Weights of a small image-text matching model.
Model: 31.3M parameters, 64-pixel images, encoder norm layernorm_no_bias, encoder activation gelu_tanh, encoder patch size [8, 8], encoder layers 12, encoder width 256, fusion encoder width 384, fusion encoder norm layernorm.
Training: normuon at rate 0.0078, 9200 steps, batches of 128.
Data: trained on views of escape-time and Newton fractals, 8.1 epochs.
Rows from block 8 of the image encoder of a small image-text matching model, named by matrix and row number. Rows with one number belong to one neuron. Each number is 128 + 32 x the weight over its row's rms, rounded and kept within 0 to 255. All counts start at 0. Numbers have three digits each.
After each neuron's rows are labels from the 100 images, of 14976, where the neuron reaches its highest value: "responds to" is what is common among them. Only what is clearly more common there than usual is listed. The data: views of escape-time and Newton fractals.
# fc1: MLP up (encoder.blocks.8.mlp.fc1.weight, 768x256), inputs 128-191
# fc2: MLP down (encoder.blocks.8.mlp.fc2.weight, 256x768, transposed), outputs 128-191

fc1.271:129111142128130153104143105102133074152132120138097120104085193160104157092109169081134114119120140160135110122076100129043105151106111094104105186172157149132215108170145112083106119115174141
fc2.271:152112168168157144140132122128080157091141179171117131097092138177177176106182149166158127225154162132087131137190129162189143120126159109085151143070154115148083173155118157083150152097155073
responds to: earthy

fc1.68:103135166075119135200132138124131083173061133152122183127113113190142118130133060213116133140123096145150078158105121108127177138139087127096131159142124134122081171137142151110144138145122126
fc2.68:185084125124181094045099105114124163126147111087154113151177157119136114121113096168134200171060105085138077114173089092137104150060106104168113109132073084133161125148134153112094058080114131
responds to: dark

fc1.625:141132119132108105105103131076139125090118182140139137181096123179085135134149142136154145091122142138079127175174108172138132136104127148102134111097077146086168135111148105146155129167128123
fc2.625:101155149122143157109113129161145167170171069157170132109120071165172129097116134150087115166165130137171124171135119104175152140134124102151073080168142129096171168139156119140097166097134206
responds to: earthy

fc1.638:193152126120131133130123142119133106149150167081181125117109138138149130092150059125136183155155115080136135105162141116172121124098137110184172117157115124192075170128118113168118139095128121
fc2.638:184135181090127138095134120108129211141153170151170140073208067150056111148131121103119115143135128148124115147177119134162185165118111124145149164118168077152117136156124090120161077114141054
responds to: dark

fc1.239:189113151108116140143095128087147177104096130119062115162076116079180104148125093170147184118092102183111128179129107150115117069166118142081186150142129169157124169146140080110154116091142151
fc2.239:113108099135127180087127130173126203084091135156092164121121154122093087176108120140133126125121130084193135157157136099114112126192108091156163134118106102112124081088125118119105078181154119
responds to: sine Julia set; pastel; earthy

fc1.735:152129143141152177131134106124156167090114127179067167120132100091135186060143113101154159194165145107158130067207150108164133116117142116146152086135103175062097110147177093107106097178078105
fc2.735:135125161078172088150102085089111102178157132083089102146147110169187109084108129145094083110186120145086136087098124126123135096109131156148128143147124092191106134122134105118098172129165124
responds to: pastel

fc1.559:145101169077150153114101116169143145173126145166129114086117116152144165069169135144144093151164180104172144121145152101188157112097148077190097142069122101115144162069144074141146090121089126
fc2.559:026107116130103103101107144099125112174199109140120174082124133169190148124164077116124115118166136177134044098165158122140101091154122074125112190165114122169088107168175153114118138129123174
responds to: burning ship; vivid; warm

fc1.184:164126185159162122132162145134129159151099128094134110125151130124173173103099149144100156108153111078171147147119101104132120152098146140093147126106085085111127118096162114122122075144088089
fc2.184:159090221115153120102138125177157093112172089076152147146122119117055151125145120182179136157131130189101122118102123119097165119133095167189190141093142152085136151113104117096135135117179159
responds to: warm; Julia set; cubic Julia set

fc1.48:105119106130128105161122125122165116106149094088147092119096160176161086138120131113096115081086116149116129127098132137077089137101131117120160142112112186052176119179083127088157175139146176
fc2.48:094103098147171133113111128122109078135118181113071165113160148153092113139119126082167137161082130096148115216160176140101107057106101171068162087145155155190148116136182109144163163126166137
responds to: vivid

fc1.44:157134121154185176154131154074123182142123145141130181121081194065102102189161076144184110133120156129145133167186150132131138159096120124143076131194092153117168090165080175101155168138087147
fc2.44:107129067139157178179137176166174163086097089115125163116129122152089079171122087120150141077132134097143142086059128088158166075104132147126081099184132144176132141115172129120089052142171152
responds to: cool

fc1.22:114135103117070148143121162091131178172218121123153172167161194135136124098123114121104121148172132079135193073150116158144136144122184138174116130060089089152139136160143087143116128060106124
fc2.22:146091169148146083177109131126096139097065077134142120093126156116076150126063158107106114158108152155096113149127098126130133149147156134096112075129139100168140166119072148116159130182167106
responds to: grey; tricorn

fc1.376:076138195118096134114118107125134089176139160110067130034152184128136159160102156163131108143133108100075149197129109130121201171137060166128166075160118133045003111131111132075094159088139139
fc2.376:105099144140102138090065144128164136115125153123132181109129131093127159099077118155160155117085157081139153135110159127103127075077122046087089096161096128130138167148071109139138127111136122
responds to: tricorn; dark; grey

fc1.80:172134120159149129162071119180122099142081148124095146131150139121113148173067137121144177105101098144148121162100139137158149139082129049113156094115144112158098186141052153153135155161147110
fc2.80:133097149123120092135155105173143137108138124117145168130153169169134086120151169075166139145108139093071146129169156119125174045196206050124114154188143190124102120095090170130186074084100118
responds to: cool

fc1.703:087140190163111130110134109135114197082067096107058153135125120161196089088143124159107158126097160099143131155054126116160115157060141145115139149121171208185102145130180182141088153170141119
fc2.703:159152188083075108130149115106107174120185137119097097168165184090116120119094180122141110112178128188058107100186106135203140127097108187178155134123091140129099065186063092111130114137150103
responds to: warm

fc1.131:158134094127078140080154211139175171208103124119137139091061130114117069116171133136115151054100118078141171075128114122108191083150136104139150167126081124134070091130116135099099166127179133
fc2.131:117139113134129176153148195123126113087131121096108114097147107130175196106082144100145181202092074093124101158133107177135194082078131120150096111137104117134116110139065158150138101157162093
responds to: dark

fc1.744:063147076131113167130165101095084121117102160083160139107117091105130123145100139138122150132146071147079107132087121164087130116151156098129199136166099137096179171143115158137112150141154160
fc2.744:166175096125159120135116111131173161141095132137098136066117082160084121140085124139104088225146185134131125112093164123178130160161132067166134196127117158166111017176080157094097099079121119
responds to: Julia set

fc1.175:151118135139166140189147171109105089104115132103086155125116105127126146113128181107126116134127104138106164172140063161199135154176123106100112119155179120106101108081144131065098081159147140
fc2.175:116124061141155164066110112121074126121145128106125118163116119151128165070108098123187213106103126074154133098135071115059120136132163109120099121165196163085149194172136051164162191122122133
responds to: tricorn

fc1.12:122114149123121147118155170130106147120110205089153136125125120119094143133123048154102112126152181113194126097181143154153122130185133118113137120123126078123095137143106078135147146066112129
fc2.12:188065122098083122062136150063101144139082149104139129134170138135142146111140099139139146151113179136132101132112176082096188155146143100121071087141160115173104217099101100161100102140115090
responds to: vivid

fc1.408:131077103107123152111119101100078091133193074211123126122178097103163167169127153198115108091137139105143157162088156106118119094186193149130184130195103137085176110130111113116107111132112122
fc2.408:159135122162138168113093177130069135138142163143103076139097104156060121169179077136182106104098119106111158188115127125124126123160155119191151141091197112164070140168127117154133122118121156
responds to: grey; burning ship; pastel

fc1.598:089109109081128169163147088130137113115071102074150140128068117102120151142161134152149160128149134129168136102163169169038110170120124160157152138127150173060117119106110203089084169104190093
fc2.598:121186141131107136134146083125123105141185080167132115148075157111175139106178142084117192176091076117110125082154068130130164128127156132152167125107126129119134152122102147128121099149079126
responds to: Mandelbrot set; warm

fc1.63:141094146182106153126099147144135146162144119146139143127166137116088193172106100179119174036114116103103125145077122112135100123177173137080135102125063097117193068096084075114113153055153090
fc2.63:152048071116070098133104118161116116114118056132116156126163161198116080103208112204130072117155130109186135118114153098096105144116142109140063103091082129077097088157197187174116100100141135
responds to: grey

fc1.730:187134165185155122098156134088089180057124057154144096105143134202080150113127078161064141178106186131063106111149144122176121132063145139132158131181076136158117157109097148136136137154124108
fc2.730:079144137171090088133087153160100161123122179150130126171105065138105115099072164204095049179127163141120172171115159103161152111112137103058157136182127104081102062081113207112106103092100095
responds to: Julia set; grey

fc1.127:111083133129129123146132183067125095124167173130070137133116168143112171167113142141134156151082148121200134119123106139074122181146093114137163149129155143156124036090115132108136125150133104
fc2.127:120126133103060128161152086129143118137154146115149129094115096123135190179146164148137144155119164100082112123112123119170115147129123159103120124144115162144162145098148199181168128114083128
responds to: grey

fc1.336:130072145143134137110088131143109118081132061149189148140150146149099091133139107129093163143151101127153114055135110128133132160084176149199108131113108108060169202144092174133142093114109114
fc2.336:140113120185121125126127089079148146143128152123140165179107151140128158122127154115183133070132133134066166134129146113096100127097141104153110104168093167141046084170182105093128180035153121
responds to: earthy

fc1.130:184112090152082127132131163148167129137128088121139179090072123155118139093106099118117191172071101159110149142158130114084189114139136121111174124123168117133069079113160095128138119194137130
fc2.130:164149097149135179154112146103045089111057108105098127121155136131095100185116154066154120151169149125160125149151134185125120150151101199128110134154093123094141009122069165124081097172154111
responds to: cool

fc1.70:082107123127113156139141130069127123184113120113093103087108130114137169122134049129114172097128146105194150110089142150169154161192174109124158117086113138132121128093184134084128099149106098
fc2.70:160141107161122126147091106127141110116129169137159100151138132076117130125035108112078169078152124138149171166139129089069096102165101135108103137128136112130121128147054088143137149140131105
responds to: burning ship; warm

fc1.15:198183173128134120171151150142120085136117099138144141150154112098153107121115075152121160147124047163052056191138108155181115124119085155112108103113160162161131070136143208116065164101084193
fc2.15:097147138117103125047074114090147076121134144160120177127077119166157152140157170159128111123115121143141112056153153072131107130136099136093125153092103187115122115137068080146103178186080151
responds to: dark

fc1.128:187103116168125143106090109105164124097131110167104159190118138113074181107075070091166107113126111096079186093117096197147165060087126137110177129067133135073106106093110155137107099149134079
fc2.128:093130095067149146157083120094096110105097130116152086142143107103120115117161118139107174208132144174169141113148149105146167139107124137131126155167156094138205132162115123099190146145176087
responds to: burning ship; warm

fc1.529:124128153118149097121084168159113171107152118169177142141095121090150123138138135128099087135147127111123121091094146139126126074177089163150117123153170147043144087080091079104089162105139182
fc2.529:067110115137122173157121096136118197111062134174118193139111130133095108090134143128146129137153150171138083139135142160105152127140163126090166139145125078116089115171146142129130176154162112
responds to: earthy; Newton basins of three roots

fc1.582:090117081216143119162101159097104108195137090099153138095134144103105145173115124156101057114157112131149160155132188086142055161190162148129078148143149159112088123140091168165153167163092113
fc2.582:125156165137158183133074083132141154149110170130131132123114183126151061130122154163128160160191127106116129104126074170162082120170160149131046105135128169171138167093152129147147051108122158
responds to: dark

fc1.24:130134155109117163108164068126160152136173195095111110134127114119140101113135153121124093136143149065126121149104149159166159048161172164113161160096117130143111141122140160133142107126191144
fc2.24:136115056086070035126148157161129149086134120147171125054143082128123131100101097126170075200112159120164126159177074120116141113165158124108128154101156069126166112055106145098172163101108153
responds to: vivid; Newton basins of five roots

fc1.723:146155130075112180144150112146141139117085216085113171138041144085082135128060134095117121173136151178112164137134119128139130110127141162152126108066118168021148123122120077119130102153133104
fc2.723:174127134164111128107098056131137125125212064114118093121132126195141175150110078127110155167069088105115155134112143128166106169087156131127159081119132079150190137137137156107114099085151144
responds to: cool; tricorn

fc1.346:188084172151176143145111172159078116168090133131148123185098122124115118124199111121135113129171168133139150107122101152163164155115118146135189169076177069111148144107089151103175099135113144
fc2.346:176050139093073120115135141152146121099088138113100069087151146128133077154163172184125203088088109129147125131104092135164144164116118171132113131118129187104112118098090124144178104118123105
responds to: warm; cubic Julia set; sine Julia set

fc1.215:094081125104113140149158146126137183091179111116156136091186130177077155100125137180145191180079103129079174077080108164133153118125135114078116093125161141195117096160120106096135183148136115
fc2.215:127117135109114116115124106227115153149102215126178149172114101064171161073064089117134078056162152126075147113100115146130140093057102137186123148208135162090153137087100173137118113117139086
responds to: Julia set

fc1.612:067123101141190095104128155134120090205134100064122080116139089050169108078105118188118112156119120128171143161103114116121137103115187100142135150182113137163088109075084130175094080132163135
fc2.612:186207108085121140172145050165164090115095090088113145104188117095174137118125126160110132115118125119089154127148108112144184142147169118160174098102099137132147120166123154176098093124093094
responds to: Julia set; cool

fc1.320:092099080093198124125123127139123143144112130156101149133163147057158092110075150206092113158103157150142141108135144138179133090151081149166081125141100142080174139154126122149170159087106126
fc2.320:187056090098116200127073084136159103121178118155107089118074116134114124137176113124124166118096145116177132185156135147116198107159115099107120163121171118149134180130112136105150106140138092
responds to: sine Julia set

fc1.136:105094081107186112157145107178170113129114087132108159106180131094129139064130064150147137096106143130108173154166127086179129129152131124166127151145157168059121088122107111135100170130152102
fc2.136:112091102189115095108102169121098103107093196126185084169113059138083134153069165159117091089155153099148114076121125131116140113108134096193102186158167102133119214110151128121151090039147166
responds to: earthy; sine Julia set

fc1.236:161156106074140137170107080154127060073125139103131120151088111120124195164101164150128132122152117153135138113071163173100154190125148132148115069094130124124149076089075144160121098141143139
fc2.236:104151091089222118104099109127149147134050113137126153125161160112140134130161150073199102157093109106109089112097116114099123110098134101165154138112103153094079106076179153123122104166145157
responds to: warm; Newton basins of five roots; Newton basins of three roots

fc1.187:179104146140168109149129071152133126090174175087054109043114142097144064135129143124115135131124118069178088148110109125132141229156140109182176156117119153168128163160115087087125187150115122
fc2.187:076128167121144097154165163135200160162087087101119094162141165139115149139166087111091097107111116105094146153072057167149136108132148109133108124081173093162096147123172197114189158132082166
responds to: dark

fc1.656:095124177109185128099137127141162170134173152161146116174069160175185107127130124111157086103159141095153232100066078136162157115137101151107140124118126145102141069119142132128175082140108144
fc2.656:141164178133165175162161155139091146115136123073159178131189231116181129131145114160206147111120134148133142146100159172106104094091154127129129139075202064108141170094123104113116122119197158
responds to: warm

fc1.631:139155136114109096180151147160177122098085142127156106071186137111083073159144097121106169092159148069087099117178108106150123145113084130106150128152120169130088082101101115099088167121121120
fc2.631:167094133190101152087135094099118185125132110182176096104139142097108127154139112143144123149101162168135122136116205106173156163121150120126157096120121127118157218101124117075102102117095140
responds to: pastel; Mandelbrot set

fc1.224:059040208153186093091139150208170137173185134075147133171164131155109130209094136121136132120122111070139112131095112166175132154173090125124109157155122136032119141113059140113081063114105124
fc2.224:157117182141128138160119142143159092123192157115148141139118141156175103165124137149146116102159110107143172140089142125092124153133087125088096143089165130149106135163183133037031052154122175
responds to: grey; Julia set

fc1.597:115166150178119140139188150162166135131194157095089121106139067153142103104132106183131165116159098083074150148097070146058108181089183155178106101120183134119126084128107116171146132113081114
fc2.597:154138150113114125096180188119109133125089106058088103092107096152082159190091115078097085131109083104098114139111142098129139128188179139130120157125138072095146118120127155153106173090142140
responds to: pastel; Julia set

fc1.588:143161126103075122138143150116163124115157095107108045126136176118179109149131102129152094079137100153093131113073143201120174153096153156112122136161105255128151075101113174086119132172107125
fc2.588:156175108095081084113128183063129155145111188109062144109167107121110106085101110124091141121112127160168067132112092105135096020106126109102151122137161132127164079113137124134184173152115113
responds to: warm

fc1.179:090136113104118119167115177101110117140177129139115158121110119082107155087093077136105159152143118114142100135117173091127122115182148183135087103150106097145074113132111159064126151229139120
fc2.179:122152093129181143161151138105126103089107219158093137120105159102126154112151150111128120083174147086123172151158166105091122149175074165110128127128166155127206116155145151106103157038149106
responds to: cool

fc1.100:124118141097083167157088144126094065119134164114114095092080199058166119126109130100156118098118132117154108121058170148054137118147117086111145145148103137120143174185156102059122124133108169
fc2.100:108041130129133145111151134137137139202108179149156109082123102135147088129133180116149158103139158128167127112157132119124133104124127061154118076156097133132107159134109149149132133087107201
responds to: tricorn; pastel

fc1.643:128186114113085129184106168109099096107117151164132128110173081107071067126135160138102164097129123118129119087130124128172162113163047131107202123141100060121144170086129108173147088180093190
fc2.643:138134156134142188199122120137136151146156126115066160128117099140133148134157166187144110109055123110115136105171144116166190045141165143135112139121089134177140169112116157129143140089159177
responds to: vivid

fc1.115:054115197134087114126115166129171163103094100116100134079113110121071125110115198134129142147099133111100126112150156106164103159129138119097122114115113157065155098125175098107151082135087138
fc2.115:165092100102125128090090130108137165139103134141132177143129120077163113110107077186092131095111171115117100168156088122099124137118116126086130109109112112109148084111090177074125110085083196
responds to: Julia set; warm; cubic Julia set

fc1.355:165127206138127118084117182171091097072122097086155140149154130200100164120176151142112149064138156137186126130132152140143182084141136100071158100149127094094156105121096124151094144070110083
fc2.355:175108174180120078141157115085142109161129134114126134099079063119149162184096102115092118153120124129119115114146110064151135138064124098124185137116146121158115169125094160127210142135150118
responds to: vivid

fc1.719:168128172208114118163129116154109122085129117197127122137170127176129121153131155087125057148148115108138141184143091125126124131110133160149154115063148082096137091113160162122135205123054105
fc2.719:062098146136127175141092087138150097141115193130070132177035112143107143074122133139108137122153129146047112071090125160124133129149103113145167115119119083120153157127103137113175059102143080
responds to: dark

fc1.649:118126097144088162128127121196100140103153117166147142154147098112212075127124139121114157132139132193076119124117090068147117125118128151176095095162120136030121046149145123116095164127151101
fc2.649:167078136087108056117129152091120095162109165158113116114116199167083151135102126132154055144195158103191187156115179178127080148107077143084126161156146149105158176089157135098150149067201110
responds to: cool; Newton basins of three roots; vivid

fc1.604:115107175133103139111131136153105166131158101161171156137073173166156129111090116135107090142115141147071220115124095053185147123157157103146136113119135143178095183123055131094142212133101094
fc2.604:136072125132173109141171131161143125075104192133153125130142071056083078140132131069115098059159134218155113144134095140116095129152183086110099110176138149058138120146165105172177068110187116
responds to: vivid; Julia set

fc1.475:147101132072092142078130115154133164079111119117131135130123131074100187161115111120183110118120139120096082099189106112106141129117127134052074115081128131077148122123116210146144099092082130
fc2.475:075140147118129123120152084163139187130100130104161131145157146115126135127158095124136150074137152169149166082166111148120102100140102144146096090086071173195090119120139150125107121184147156
responds to: warm; Julia set

fc1.552:178097113154169153158067087132146074170146107097111109113091141156191123179135112106088121159133102108183132104119079118130146158118131177160100134171169163149155165152113134140134194123072150
fc2.552:136100125122118111106109122127194122086061162126145171157105149107076151169155065144111201156143144155092126188101177113182182092084092092091142125138127134127102153128161114128095160137140099
responds to: dark

fc1.343:105132129121111166117123123108063146109127096099128134128140171140177085074143074158085154158135108197198133143116079114138071123074134176162144150099120113086108124167157054165135149131146147
fc2.343:121156160158130118136106147077135095144170169143099131135148165132056173186124046136178189138124147123095120168141092175120145126163152112162128137109154127125134151094075114143101090138085145
responds to: sine Julia set

fc1.77:157098107165090115134117125171104163140142127189146085157174121068114122150126138154143132113081118130135156154139175160113139081133084082187148089152066145136093095141162130106106148140083077
fc2.77:110162094143123166146125104124116178095189147134116100156147091145140150123116078114162158117122170156139102107117190115114117087176096162175169156084166119168122135109104121120196179136120124
responds to: dark

fc1.119:134149180123118157134144049110134135137129197157120134142129099043167130136143102167123141141124088096080097152169131177134084116175151170136186144195143119074106098095144151123157112114140116
fc2.119:167118196104125148124214042088123075120150087135147046211120142137106110095056121128110140174153168177170128119137136172148154092144110101170125089105064103155137119175088063101135150151163096
responds to: pastel

fc1.75:099158137056085150103139172138088102153066140162143094139128115140103154108081177162145103174147094121114132169119076167176146076157117132073097096143156105124159137126118104098162144096129090
fc2.75:158112104157144107116120183122135149122099128045158164146123142147126098110098119105097157082112128127156137050079115117069176108119197098205099174101109115077099041163138109110170120095165083
responds to: grey

fc1.0:090111127112136150125157151103055090132138158045097058080194103102153196149190132139113143139056121129150112114093146156094106199134157110162143113073138148137086138183152084116115114102151139
fc2.0:083095094152075101160116158099120103180126148099121097137122125133125137124100162096111078110144100154164133131071164104084152111118123131064093067111121133109113147155157159122140149126194075
responds to: dark

fc1.167:064105150094124156135124148122163153140088175163134187148129100142193097127155117135098136117150118094077139182110160113057126099084135175152099151124077124137125120146167144179084119141098127
fc2.167:130172099129092104097191137140101138125127140150117083137146158046096120134109109179109110108119129131115110030096151113104095163080104172181101111087057123166181048127076126149132077124124095
responds to: warm

fc1.412:145128132184105151138109146073142108100129093148127080137088197157111148156144130128155120175107062179205073138154068137165145104145111187127163158103101155131176140120081148112101127100163149
fc2.412:096193181133091126111182115169168110132114173178161108099137064074114085130102107113134168151081148093091088128124109138149080174105114145162106158172144211132096143161100144160141085160135110
responds to: earthy

fc1.465:200087123090093094108154110171164101171117097135125143107139088117166147127156117148089104089126093082202080150130142083137149142070093078136107157077135157156077140163139113170149107206128108
fc2.465:088105063087127137109150121228106099146105162103135078131128105130153072121084109113124131145156164160138086109106110153138130090124090255119111151162094091138143008113087190137145113103134130
responds to: dark

fc1.393:107114117188132144102111100104158149108173072105139087168096163165118139125110167138105110115105130143116146049160202110156112155087175068107124120147139158174228166096130104109100039129131104
fc2.393:125136155101120145204107074126123176103095162155151061177148102108046112168146094150136128156127137112130133153152113159093131117146120099136082134143147130064106076184130141110152152157127153
responds to: vivid; Julia set; cubic Julia set